A small multi-label image tagger, trained from scratch: batches of 256, 295000 training examples.
Rows from block 5 of a small multi-label image tagger, named by matrix and row number. Rows with one number within an expert belong to one neuron, the router's apart. Each number is 128 + 24 x the weight over its row's rms, rounded and kept within 0 to 255. All counts start at 0. After the name is the row's rms in percent of the matrix's.
Before each expert's rows are labels from the 100 images, of 14848, where the router gives the expert most weight on average: "top examples" is what is common among them. Only what is clearly more common there than usual is listed. The data: histories of elementary cellular automata, time running down.
# router: router (model.blocks.5.mlp.router.weight, 64x192), inputs 144-191
# gate: expert gate (model.blocks.5.mlp.gate, 64x48x192), inputs 144-191
# up: expert up (model.blocks.5.mlp.up, 64x48x192), inputs 144-191
# down: expert down (model.blocks.5.mlp.down, 64x192x48, transposed), outputs 144-191

# expert 59
top examples: 101 turns on
router.59 061 [140 145 105 117  68 108 139 127 166  92 148 132 155 104 142 134 156 122 152 130 114  99  84 117 164 141 117 145  97 104 113  86 158 102 147 144 130 120 133 136 103 113 117 140 150 119 120  67]
gate.0 065 [114 102 104 134  81 106 133 138 142 130 128 101 114 113  96 100 114 113 129 131 140  98 105 137 127 172 131 142 119 103 147 116 168 135 142 153 129 133 124 103 106  84 109 113 133 118  95 127]
up.0 074 [123 125 140 123 111 131 133 160 148 119 120 139  99 165 153 163 130 126 144 141 115 128 130 130 139 124 163 117 101 118 136 115 150 167 133 145 121 117 138 137 133 119 123 180  87 126 154 131]
down.0 080 [113  95 116 116 144 108  88 106 157 133 112 160 111 150  81 114 129  93 109 152 113 117 133 136  95  95 110  97 133 110 185 174 119 152 153 119 134 107 111 150 152 118  95 131  50 127 137 156]
gate.1 092 [178 140 103 109 117 120 130  82 136 130  78 126 114 143  98 155 138  69 144  91 147 134 134 112 160 112 108 135 137 112 108 129 119 129 130 145 132 149 130 143 170 149 123 130 113 150 145 146]
up.1 100 [182 107 134 167 122  86 134 109 105 121 132 115 105 104 129 147 144 110 126 110  92 121 165 103 104  95  85 109 128 150 155 151 102 175  94 137 146 108 136 160 140 160 135 126  71 121 142 101]
down.1 106 [126 154 163  78 142  99 108 114 118 133 168 140 147 131 155 129  97 140 145 111 162 147 135 154 118 144 166 120 150  95 119  89 127 125 175 135 150 155 104 102 128 126 143 111 151 141  97 116]

# expert 55
top examples: 101 turns on; 001 turns on
router.55 061 [143 118 137  87 159  98  91 132 187  91 136 124 143  96  94 109 130 147 142 148 126  89 134 144 160 165 133 156 127 171 149 143  98 153 113 124 115 117 169 110  86 132 123 116 133  62 136 158]
gate.0 066 [123 127 143 115 107 151 121 154 141 123 122  94 114 141 121 127 135 103  89 135 170 153 127 133 112 153 112  69 133 115 106 120 199 112 110 169 108  93  95 133 125 118 134 121 144 106 106 113]
up.0 071 [143 125 135 200 134 149 126 118  79 123 121 139 130 146  80 149 100 108 132 135 103 122 142 110 113 123 123 167  57 124 158 144 152 109 130 119 113  97 137 115 127 108 138 121 133 112 142 119]
down.0 084 [126  87 132 152 121 128 147 136 136 100 124 120 131 155 135 130 130 128 109 130 149 120 110 156 173 113 131 134 142 125 107 184 108 139 159  93  99 129 120 151 114 162 121 128 150 146 106 156]
gate.1 067 [114 112 131 124  93 102 140 174  97 161 114  84 116 126 156 105  77 153 107 169 160 137  78  92 124 108 135 126 148 133 105 107 117 127 129 116 130 124 140  82 145 123 113 145  83 167  89 133]
up.1 077 [108 134 137 143 158 146 113 142 102  84 119 127 150 132 103 132 154 148 112 106 131 137 145 122 116 108 139 138 118 107 145 127 132 172 113 124 111 109 162 127 103  91 175  72 141 136 133 133]
down.1 090 [164  79 114  83 158 137 154 117 126 115 144 104 135 143 132 103 116  96 114 122 127 117 156 118 111 127 133 133 123 132 124 113 111 141 147 115 126 114 132 134 126 140 117 115 105 127 128 107]

# expert 13
top examples: 001 turns on
router.13 058 [104 125  80 110 103 173 137 134 182 127 157 110 103  92 113 162 103 137  92 122 103 164 101 162 132 167 108 108 106 113 160 114 153 120 159 125 130 105 105 162 101 110 106 115 120 119 100 117]
gate.0 070 [122 126 161  96  88 133  70 160 171 131 130  91 157 158 133 126 164 169 110 120 116  92 131 130  94 130  94 145  81 124 126 131 124 110  67 120 113 122  98 123 111 145 111 155 127 114 121 108]
up.0 068 [110 162 133 111 153 144  98 110 127 151  92 168 116 173 143 151 120 162 133 117 143  92 146 129 121  89 127 119 123 107 111 113 145 148 119 125 111 130 103 119 100 100 119 175  97 130 128 144]
down.0 078 [134 155 125 117  97 107 140 125 151 121 135 118 145  73 178 120 127 125 129 170 107 115  96 147 146 124 117 131 148 149 136 115  86 122 142 128 164 119 175 144 126 152 126  83 126 165 166 154]
gate.1 073 [112 183 123 115 165 116 114 167 119 192 162 124 146 145 116 129 123 102 128 100 169 137 111 130 137 158 132 138  85 123 133  84 119  93 152 119 157 111 128 140 129 119 147 157 144 139 111  78]
up.1 074 [118 131 153 178 133 154 121 177 158 106 158 108 135  85 150 142 106 153 128 110  83 169 103 157 102 130  97 144  88  87 173 106 106 162 149 170 150 139 155 109 124 112 104 144 156 118 160 101]
down.1 083 [ 55 105 142 155 137 126 113 180 119 128 143 140 137 110 112 107 106 116 109 160 122 148 128 102 100 123 101 115  81 139 104 115 153 165 133 137 115 145 115 145 106 125 100 141  90 105 118  80]

# expert 34
top examples: 010 turns on; 001 turns on
router.34 063 [ 96 133 163 100  83 177 142  91 167 144 130 156 124 102 109 145 127 113 109 125 161 133 121 157 129  92 122 120 108  97  95 116 149 114 128 106 162 113 144 112 127 133  86 106 121 102 141 126]
gate.0 067 [109 153 107 147 179 131 104 115 116 130 105 173 139 137  90 128 190 139 157 177 139 111  84 141 173 135 142 111 152 103 103  89 163 199 133 114 110 161  80 157 143 154 119 109 131 125 123 126]
up.0 068 [175 120 145 105 110 152 166 118  99 157 144 112 153  99 162 103 124 160 138  94 121 108 147 154 107 153 120 183 115 166 172 135 126  50 125 141 135 118 144 117 141 139  95 123 129  94 128 110]
down.0 092 [159 156 106 152  86 149 139  95 145 129 133  95 134  93 121 117 113 104 134 154 172 125 137 143 109 104 141 153 161 132 164 152 142  73 107 114 160 129 143 121 130 117 125 118 147 154 152  86]
gate.1 137 [ 90 114 102  89 157 138  99 118 152  98 119 131 102 140 113 125 149 140 113 127 105 142 139 139 134 138 132  66 169 109 153 107 103 146  85 138 141 169  94 123 127  99 146 130 156 181 144 177]
up.1 142 [136 138 121  90 189 141 110 115 165  79 109 120  93 132 133 129 140 131 128 144 117 117 125 107 149 146 134  51 193  89 143 123  89 114  81 161 137 172  74 112 130 132 133 142 131 166 136 166]
down.1 134 [127 125 134  93 149 124 102  64 181 196 126 124 129 156 120 129 147 152 141 136 167  80 121 128 162 134 103  99 139 121  88  83 135 148 146 133 156 168 100 141 146 142 149 159 124 136 161 152]

# expert 48
top examples: 100 turns on
router.48 071 [ 99 160 196 124 106 161 121 136 135 139 134 101 137 130 112 141  93 146 130 118 103  92  82 149 154  96 131 114 113 118 150 111 134 112 124 118 143 160 109 139 122 168 119 139 119 164 126 115]
gate.0 077 [133 168 114 135 115 124 106 147 121 176 122 105  92 124 135 149 159 160 144 135 111 118 111 139 120 143 128  98 105 119 129 111 171 100 157 164  97 115 116 141 131 105 160 166 121 161 105 115]
up.0 080 [155 137 117 125 186 132 143 148 149 105 122 163 138 128  92 137 133 110 115 102 127 127 170 110 114 108 112 101 120 138 114 131 138 144 100  84 149 125  86 125  84 150  90 146 130 138 138 103]
down.0 087 [126 137 130 161 159 106  78 125 136 117 134 100 106 117 178 134 106 118 118 139 161 103 110 115 145 153  93 128 172 116 129 110 139 148 132 117 143 132 118 106 132  93 149 145 130 128 154  95]
gate.1 085 [148 115 153 104 146 112 126 107 122 125 166 180 151 138 119 169 118 164 121 107  91 173 129 131 146  99 144 124 118 157 112 120 111 167 127  94 168  69  64 112 103 126 152 170 192 166 127  98]
up.1 084 [136 134 163  90 148 160 158  69 118 121 133 166 156 110 152 134 155 141 150  65 110  91  80 117 129 130 126 133 131 137 142 148 156  77 113  90  97  84  86 162 121 125 115 117 188 116 100 115]
down.1 088 [145  82 140 123 142 119 151 177 138  97 145 133 143 137 118 115 114 103 103 168 137 100 163 115  97 112 112 198 155  99  88 171 146 118 117 104 110 154 171 154  88 147  89  92  98 144 137 117]

# expert 40
top examples: 000 turns on
router.40 065 [105 172 125 130 117 147 159 119 150  67 135 127 103  96 169 118 109 130 137 148  80 132 106 138 123 132 109 138 109 127 141 108 130 155 158 114 142 115 117 162 108 128 103 129 154 111 113  71]
gate.0 094 [101 157 153 126 118 144 161 109 111 110  79 145 102 121 113 115 140 143 138 134  90  98 146 128 129 165 145 147 102 107 131 126 105 144 149 128  88 165 128 126 110 102 110 108 106 136 102 148]
up.0 095 [114  93 149 142 119 124 111 134 126 157  77 158 103 159 120 143 146  98 111 176 125 122 116 145 152 119 121 138 124 110 120 123 115 128 143 167 185 154 125 134 111 166 181 139  94 142 154 125]
down.0 092 [107 105 104 166 145 131 121 100 105 144 105 132 149 152  99 134  82 117 122  81 107 160 115 156  95 128 163 102 123 133  81 171 114 106 134 140 141 104 121 148 132 146 135 142 121 169 137 125]
gate.1 088 [126 148 100 134 114 135 126 149 152 146 110 106 150 186 128 127 144  93 147 149 175 126 131 125 151 132 111 121 128 122 112 128 138  86  88 140 153  85 174 130 152 134 158 123  91 110 159 157]
up.1 079 [116 103 118  90 130 148 130  77 160 178 123 101  94 160 135 149 123 110 108 108 183 118  99  92 144 112  75 112 138 143 154 122 135  96 111 145 113  66 130 145 153 165 117 122 132 134 145 141]
down.1 081 [123 122 148 121 112  88 151  97 119  99 125 108 155 140 184 132 181 161 130 152 112 127 136  99 132 120 134 127 121 151 119 142 103 124 150 164 148 110 129  84 152 128  95 109 144 141 120 133]

# expert 0
top examples: 110 turns on; 100 turns on
router.0 063 [127 173 132 122  69 104 128 154 170  99 135 152 117 140 134 149 109 113 124 150 117  94 113 126  98 160 149 151 141 131 120 102 134 132 148 140 159  72 119 143  87 172 137 108 132 164 116 104]
gate.0 063 [138 146 145 125 109 143  98 140 133 137 104 184 142 161 117 144 161  86 166 143 125 126 139 140 126 107 138  68 114 111 151 128 119 130 129 131 137 112 117 130 190  85 174 127  65 120 152 141]
up.0 068 [136  99 133 124 134 139 138 125 117 141 147  87 148 106 163 106 175 153 108 141  82 121 102 165 155 147  96 136 128 133 150  95 170 115 137  84 155 126 101 108 148 154 140 153 146 131 115 144]
down.0 078 [ 96 126 112 155  99 116 127 111 108 121 143 112 132 138 151 114 188 133 136 122  97 149 117 134 108  93 125 139 147 168 129 107 181  80 133 141 121 131 129 122 116 129 115 103 128  89 106 143]
gate.1 079 [132 144 114 156 140 101 157 133 118 162 128 120 128 137 142 133 138 140 167 144 109 146 135 130 119 121 184 120 139 105 144 124 144  81 107 153 119 163 137 111 112  79 157 111  96  98  67 125]
up.1 078 [170 129 134  96  79 143 121  88 127 144 109  94 115 146 121 148 143 117 107 159 156  88 121 151 140 139 115  99 158 137  61 100 145 137 120 149 109 113 108 163 103 118 171 131 161 142 127 188]
down.1 090 [157 164  70 145  83 104 174 130 117 126 146 137 152 106  99 194 108 114 119 167  94 173  87 111 139 131 103  97 123 153  87  94  89 113  98 147 121 170 138 135 113 152  96 138 126 113 144 174]

# expert 20
top examples: 101 turns on; 000 turns on; 001 turns on
router.20 062 [123 156 164 122 108 131 138 135 201  95 101 116  89 110 137 127 135 127 137 134 150  96 128 118 109 135 152 177 132 142 128 114 149 154 146 144 117  64 185 111 140 112 100 137 151 117 132  98]
gate.0 128 [182 134  82 129 159 120 129 126 156 168 164 134 138 112 133 154 107  97 142  89 135 183  94 172 142 148 115 107 117 114  94 107 147 122 118 134 128 107 175 129 121 128 159 142 182 110 148 123]
up.0 133 [194 123 100 138 135 101 117 115 150 152 156 147 143  85 137 162 127  77 145 112 116 153 114 169 119 129 103 115 124 123 100 105 146 133 128 140 121  97 159 156 120 144 145 129 169  92 175 105]
down.0 114 [103 142 102 121 139 168  88 132  88 124 154 109 112 121 127 140  86 105 114  73 153 139  89 130 146 130 103  78 144 114 119 127 132 152 163 131 137 157 115 162 155 109 141 136 153 143 149 145]
gate.1 098 [131 115 196 125 132 133 126 121  87 113 118 135 123 135  92 121 173 143 139 153 136 103 120 120 133 122 155 132 120 119  95 140 112 121 154 170 121 131 140 149 108 128 141 106 122 141 145 117]
up.1 098 [140 130  91 133 106 106 139 145 152 159 149 153 118 111 154 133  71 138 116 110 133 160 124 125 133 153 117 144 133 136 155 111 153 131 107  99 124 129 164  93 148 111 128 125 152 107 114 121]
down.1 109 [169 136 146 130 137 112 125 129 104 144 113 134 153 150 154 165  77 141 124 153 108 124 119 103 121 132 127 114 127 136 135  86  90 190 120 115 126 124 109 111 103 104 150 139 110  94 144 132]

# expert 7
top examples: 011 turns on
router.7 067 [134 136 158  87 133 143 147 123 123 141 131 146 104 109 171 154 106  97 116 103 108 140 127 153 107 106  94  68 120 136 131 129 165 149 128 106 155  81 116 111 104 120 123 139 123 149 158 121]
gate.0 055 [147 100 121  99 151 163 148 133 136 131 155 118  91 106 129 129 143 158 170 134 153 131 157 149 106 155 110 132 160 142 152 144 153 141  96 111 120  95 108 124 162 149 143 151 178 168 129 114]
up.0 049 [124 118 145  97 113 137 166 109 109 118 152 130 144 122 122 119 150 125  97 132 128 103 103 106 134 102 143 104 151 160 173 150 104 126 137 137 131 124 109 102 107 138 124 143  95 172 103 125]
down.0 064 [119 109 112 129  72 114 174  98 159 136 140 143 172 134 120 163 161 156  86 118 155 147 158 129 132 120 184 123 121 141 138 129 108 127 145 127 141 143 143 117 170 125 109 153 128 142 153  67]
gate.1 134 [144  92 104 152 140 131 125 106 124  98 131 132 116 149 111 160 130 116 121 114 134 158 132  85 136  95 108 117 131 108 157 158 138 138 101 161 160 110 128 150 130 156 126 103 141 152 170 163]
up.1 138 [115 172 151 124 117 122 134 165 129 156 140 129 144 110 144 121  93 122 151 142 129 108 115 158 118 141 166 144 114 164 103 112 128 112 156 100 101 137 129 115 112 103 109 164 115  88  80  94]
down.1 137 [122 139 151 103 137  99  56 138  84 140  74 123 119 144 126 151 119 138 133 154 166 116 103  91  91 122 148 148 153 165 130 146 124 109 166 137 116  86 129 115  97 147 145 133 124 191 118 136]

# expert 46
top examples: 100 turns on; 101 turns on
router.46 061 [117 139 153 123  99 150 150 123 162 137 142 161 125 168  96 137 153 147 143 107 124 108 102 138 143 161 107 137 114  88  86 100 153  77 121  78 170 113 154 147 141 114  89 111 135 100 116  69]
gate.0 074 [ 92 108  96 115 125  89 148 120 128  95 113 142  94 152 132 154  99 117  78  71 136 123 161 124 165 110 138  92 128 124 140 158 172 164 113 173 135  88 142 126 151 133  83 143 128 157 166 117]
up.0 077 [159 141 124 139 106 148 101 122  94  78 155 117 127 112 148 111 174 166 151 131 108 119  66 178 136 119 137 149 171 128  94 154  84 140 187 141 112 170 116 130 138 154 143 157 139 156  65 157]
down.0 090 [100  93 119 127 130  98 151 147  92 103 123  86  93 121 136 143 116 119 140 117 137 135 102 117 145 135 104 119 117 106 141 136  75 150 144 101 113  87 164 122 138 150 102 157 141 144 122 114]
gate.1 149 [149  66 141 131 130  93 132 104 136 142 140 153  89 109  84 170 141 125 113  77 149 111  99 138 122 106 127  94 153 138 123 106 137 128 127 133  98 112 152 173 113 159 161 143 187 137 149 107]
up.1 152 [163  86 135 130 148  96 160  96 140 118 115 130  88  88 113 164 143 122 132 102 120 111 117 154 102 112 122 111 161 116 114  91 149 121  95 127 108 121 171 165 125 144 161 140 168 115 159 123]
down.1 132 [128 131 125 143 118 160 103  97 117 150  99 109 156 155 154 166 136 105 106 102 144  99  77 118 117  95 168 148 115 166  79 109 155 126 141 127 105  86 122 119  72 116 139 129 124 140 122  97]

# expert 30
top examples: 101 turns on
router.30 061 [152 164 167 154 107 130 133 127 120 138 122 176 102 110 135 158 115 142 142 144 138 103 172 126  89 132  75 124 126 165 144 114 129 100  80 112 125  96 118 105 107 106 111 102 166 108  70 120]
gate.0 055 [126  92  95 128 102 123  92 118  54 131 145 155 106 132  95 124 105 143 121  90 134 157 106 125  92 120 122 102 147 136 100 100 141 102 117  53 118  87 124 159 157  94 147 119 152 121 141 131]
up.0 053 [141 118 116 129 114 134 155 122  94 179 145 123 119 180 134 154 130 133 142 119  99 124 123 145 171 145 136 133 121 103 165 144 124  90 133 153 106 109 145 155 122 135 110 168 143 111 115  88]
down.0 075 [137 185 126 164 109 112 115  79 140 138  88 110 166 139 121  90 154 119 132 124 125 100 133 140 113 120 102 114 121  99 128 129  92 131 130  92 108 118  90 108 188 150 113  99 120 138 100 164]
gate.1 126 [116 128 161 135 123 145 130 187 136 153 163 117 116 118 153 101 116 147 123  88 125 102 121 159 168 149 127 137 121 100 151 113 118 140 157 111 117 157  95  81 143 115 104 146 119 159  97 102]
up.1 114 [114 105 170 129 130 155 136 145 126 148 173 137 158 123 168  79 108 165 118 108 154 114  81 128 142 153 127 137 111 112 160 112  99 145 167 101 142 157  83  89 117 128 106 161 114 174 103 135]
down.1 106 [174 102 126 107 104 139 116 107 142 126 118 102 110 148 142 107 119 134 128 157 125  92 141 114 160 112 127 131 114 113 168  89  75  70 164 132 117  82 123 121 144 157 120 159  64  91  91 179]

# expert 3
top examples: 111 turns on; 000 turns on
router.3 062 [106 118 156 124 122 153 131 169 154 137  91 133 143 119 124 144 117 123 115 126  94 146 112 137 146 129 122 128 144 114 113 108 154 194 139 116 136 116 121 126 161 155  91 130  93 152 175 125]
gate.0 072 [149  83 191 149 122 138 180 146 121 119 123 150 105 157 146 169 115 133 146 104 121 151 144 149 135 148 150 138 133 129 131 127 126 111 174 125  70 166 165 144 107 127 149 136  95 121 140 141]
up.0 072 [144 119 157 164 143 172 128 139  82 137 108 140 141 120 126 132 177 117 118 116 122 119 154 144 139 122  88 143 109 132 189 164 111 125 151 126 119 131 146 156 136 146 115 115 102 125 142 112]
down.0 080 [122 134 132 110 131 152 145  84 141 146 130  80 132 143 143 128 147 131 138  81 120  78 138  96 130 159 143 120 141 121 139 112 142  95 150 165 105 133 163 131  95 149 123 123 108 132 111 145]
gate.1 118 [134 180  97  69 181 151 151 120 111  93 138 153 155 112 157  92  91 114 153 124 112 131 125 117 143 152 166 135 120  93 123 160  91 122 111  89 122 162  93 101 150  90  93 138 112 105 114 139]
up.1 126 [101  79 136 143  89 104  90 135 146 168 114 132 124 130 120 145 138 140 113 121 166 139  91  95 134 102  89 126 150 151 135 107 147  97 167 152 130 113 149 144 123 172 169 135 123 126 137 117]
down.1 112 [164 147  97 125 143 125 148 137 133  95 108 116 115 126 116 126  98 130 144 147 146 159 129 135 117 131  95 120 109 123 108 132 109 141 101 120 161 138 119 141 122 136 127 133 130 139  93 127]

# expert 60
top examples: 001 turns on
router.60 061 [122 116 124 129 140 132 122 122 127 135 158 147 137 102 129 123 113 117 154 117 106 122 116 161 135 176 108  91 121 155 127 115 210 190 183 131 101 149  93 168 131 138  67 156 134 141 133 102]
gate.0 085 [112 197 109 127 151 165  96 131 124 118 128 156 153 152 126 151 174 107 188 134 145 149 132 124 155 114 149  85 119 109 133 143 138 165  91 118  97 127  86 103 116 115 117 126 125 118 115 155]
up.0 082 [ 97 138 163 122 151  97 163 124 103 147  90 183 117 156 105 138 111 126 105 131 117 135 106 119 113 137 155 101 128 128 121 139 108 119 172 129 146 158 141 130 110 116 112 153 161 115 129 137]
down.0 092 [125 118 158 123 115 113 126 120 137 151 111 120 146 162 140 141 140 150 119 118  65  96 135 151  84 151 128 139 146 190 158 114 138 100 132 123 125 110 163 141 139 125  83  81 125 116 130 122]
gate.1 049 [136  76 136 157 140 104 131  92 142 168 125  93 107 144 162 108 183 110 106 123 130 108 159 117 127 100 104 147  73  98 119 145 122 110 123 126 118 106  77 137 120 126 124  99 157 130 152 128]
up.1 051 [124 114 127 114 123 103 150 159 149 116  96 160 129 137 117  73 147 125 135 139  80 116  91 115 107 121 143  95 121  91 158  74  92 139 146 103  84 118 132 111  83 136 107 112 150 100 116 132]
down.1 066 [104 168 107 106 119 137 130 106 152 123 107 126 154 130 157 111 137 144 148 131 169 108 102 122 117 176 134 152 164  97 146 146  79 121 125 160  95 145 103 113 172 111 125 129 137 153 137 124]

# expert 41
top examples: 100 turns on
router.41 057 [129 129 147 173  90 164 142 126 203  99 134 155 127 117 103 170 112 106 149 116 134 120  71 162 121 114  94 127 122 104  92 112 178 115 116 128 112 123 164 137 115 120 116 103 114 153 122 135]
gate.0 074 [ 99 114 152 153 131 126 132 102 106 144 100 118 144 159  84 100 128 195 119 107 101 143 116 121 144 159 108 152  92  91 101 124 126 147 147 117 123 122 149 133 103 131 174 129 160 125 141 104]
up.0 067 [100 114 167 110 134 131 176 103 113 142 109 133 137 148  89 101 154 171  95 116 125 102 146 150 162  87  91 134 121  98 167 143 132 119 111 163 127 110 139 144 123 132 138 102 147 173 156  85]
down.0 083 [142 142 116 108 166  94 188  97 138 141 109  97 105 119 100 134 122 120 121 102 123 139 132 118 148 114  70 118 148 184 120 136 102 137 116 123 148 126 162 149  97 127 111 138 121 106 167 101]
gate.1 086 [159 116 120 117 138 107 147 158 151 116 119  85 166 128 128 106 175 142 102  80 122 113 129 124  74 141 106 110 120 127 141  97 119 101 133 129 129 107 137 144 132 125 120 139 136  98 117  81]
up.1 083 [120  82 140 125 160 152 106 122 128 132 111  72 179 125 142 136 164 132 104 130 121 102 120  79  88 113  83 143 120 140 109 130 120 124 108 120  94  57 110 134 112 159 119 110 117  84 120  95]
down.1 101 [124  97 101 122  84 127  90  92 111 184 140 132 158 153 131 114 123  79 122 139 147 120  80  90 190 103 140 140 137 144 135 151 125  73 144 129 149  91 176 126 164 142 109 143 110 141 139 111]

# expert 49
top examples: 111 turns on
router.49 058 [127 133 148 133 122 132  96 115 112 117 136 148 111 127 131 127  95 118 126 136 134 109 119 130 113 153  98 101 140 133 161 122  77  95 119 157 144 132  75 147 138 150 129 106 153  98  96 162]
gate.0 127 [113 129 144 109 123 135  94 147 149 163 150 161 151 142 158 119 101 112 166 165 186 137 100 105 154 169 128  92 124 119 126  76 136 160 150 129 145 108 103  94 112 147 149 170 116 102 122 118]
up.0 133 [128 134 154 133 158 156 125 136 149 103 150 197 167 142 146 105 120 133 110 120 140 144 117  99 109 160  87 103 123 132 152 145 110 148 103 109 152 108  88  92 158 149 126 133 144  98 110  91]
down.0 132 [100 112 127 100 129 150 117 164 135 136  67 134 128 134  86 149 140 105 131 108 106 123 119 145 113 111 162 108 122  98  78 155 126 134 124 130 107 101 137 140 164 139 138 181 166  93 183  81]
gate.1 153 [152 124 178 147 107 140 138 120 133 109 145  72 136 111 158 118 136 158  97 121 137  93 133  99 136 113 121 143 128 164 180 147 137 110 144 110 122  94 100 131 136 129  94 150 142 165  87 160]
up.1 140 [168 125 152 115 128 152 132 121 108 112 120  96 146 134 159  91 136 162 105 129 145  99 137  99 144 118 105 148 115 153 183 143 130 101 113  94 150 101 105 117 118 125  77 134 140 114  90 134]
down.1 141 [128 123 133 129 126 139 169 114 161 133 169 156 152  89 121 143 113  92 122 161 125 142 135 128  85 147 114 151 133 113 130 146  90 190 110  97 131 178 118 153 119 116  95 122 106 118 155  79]

# expert 8
top examples: 100 turns on; 001 turns on
router.8 064 [110 143 137 140  76 140 127 156 152 109 146 137 117 114 128 144 133 155 142  97  70  89  87 112 151 122  81  94 146 103  80 119 145 111 146 110 166 134 106 157 120 120 132 148 130 146 123 112]
gate.0 130 [165 108 142 137  69 141 131 129 124 127 111  62 104 101 138 133 150 110 153 147  99  79 149 164 111 110 125 165 141 158 121 141 135 148 133 148  95 159 124 150 161 128 121 130 115 144 136 142]
up.0 131 [166 112 101 158 104 134 136 155 127 125 110  63 109 102  94 151 173  64 159 144  93  95 171 169 122 118 132 164 146 104 120 158 147 154 125 144 120 168 145 181 147 120  95  84  92 107 140 113]
down.0 116 [134 109 131 131 114 149 107 146  95 122 146 105 147 106 141 122 123 142 136  98 102 125 143 120 101 107 165 160  96 158 161 165 112 165 146 157 132 133 137 126 100 140 123 129 114 100 107 105]
gate.1 138 [118 134 111 154 103 100 144 134 117 150 112 147  98 192 122 139 109 137 120 132 147 156 135 100 129 115 177  93 108 131  79 155 159 150 134 119 147 130 143 139 157  99 150 167  74 135 120 109]
up.1 139 [113 109 152 156 134  82 122 134  88 147 133 140 120 163 114 129 104 152 110 146 115 164 131 110 132 122 155 105  84 123 113 162 161 137 173 109 143 107 120 132 120 121 153 135 112 161 126 102]
down.1 120 [ 94 132  92 176 129 102 177  97  65 118  94 149 140 128 122 165 109 105 112 129 136 118 144 114 131 138 162 146 125 115 119 163 162 167  73 104 100 149 112 153 117 108 107 133 111 108 105 132]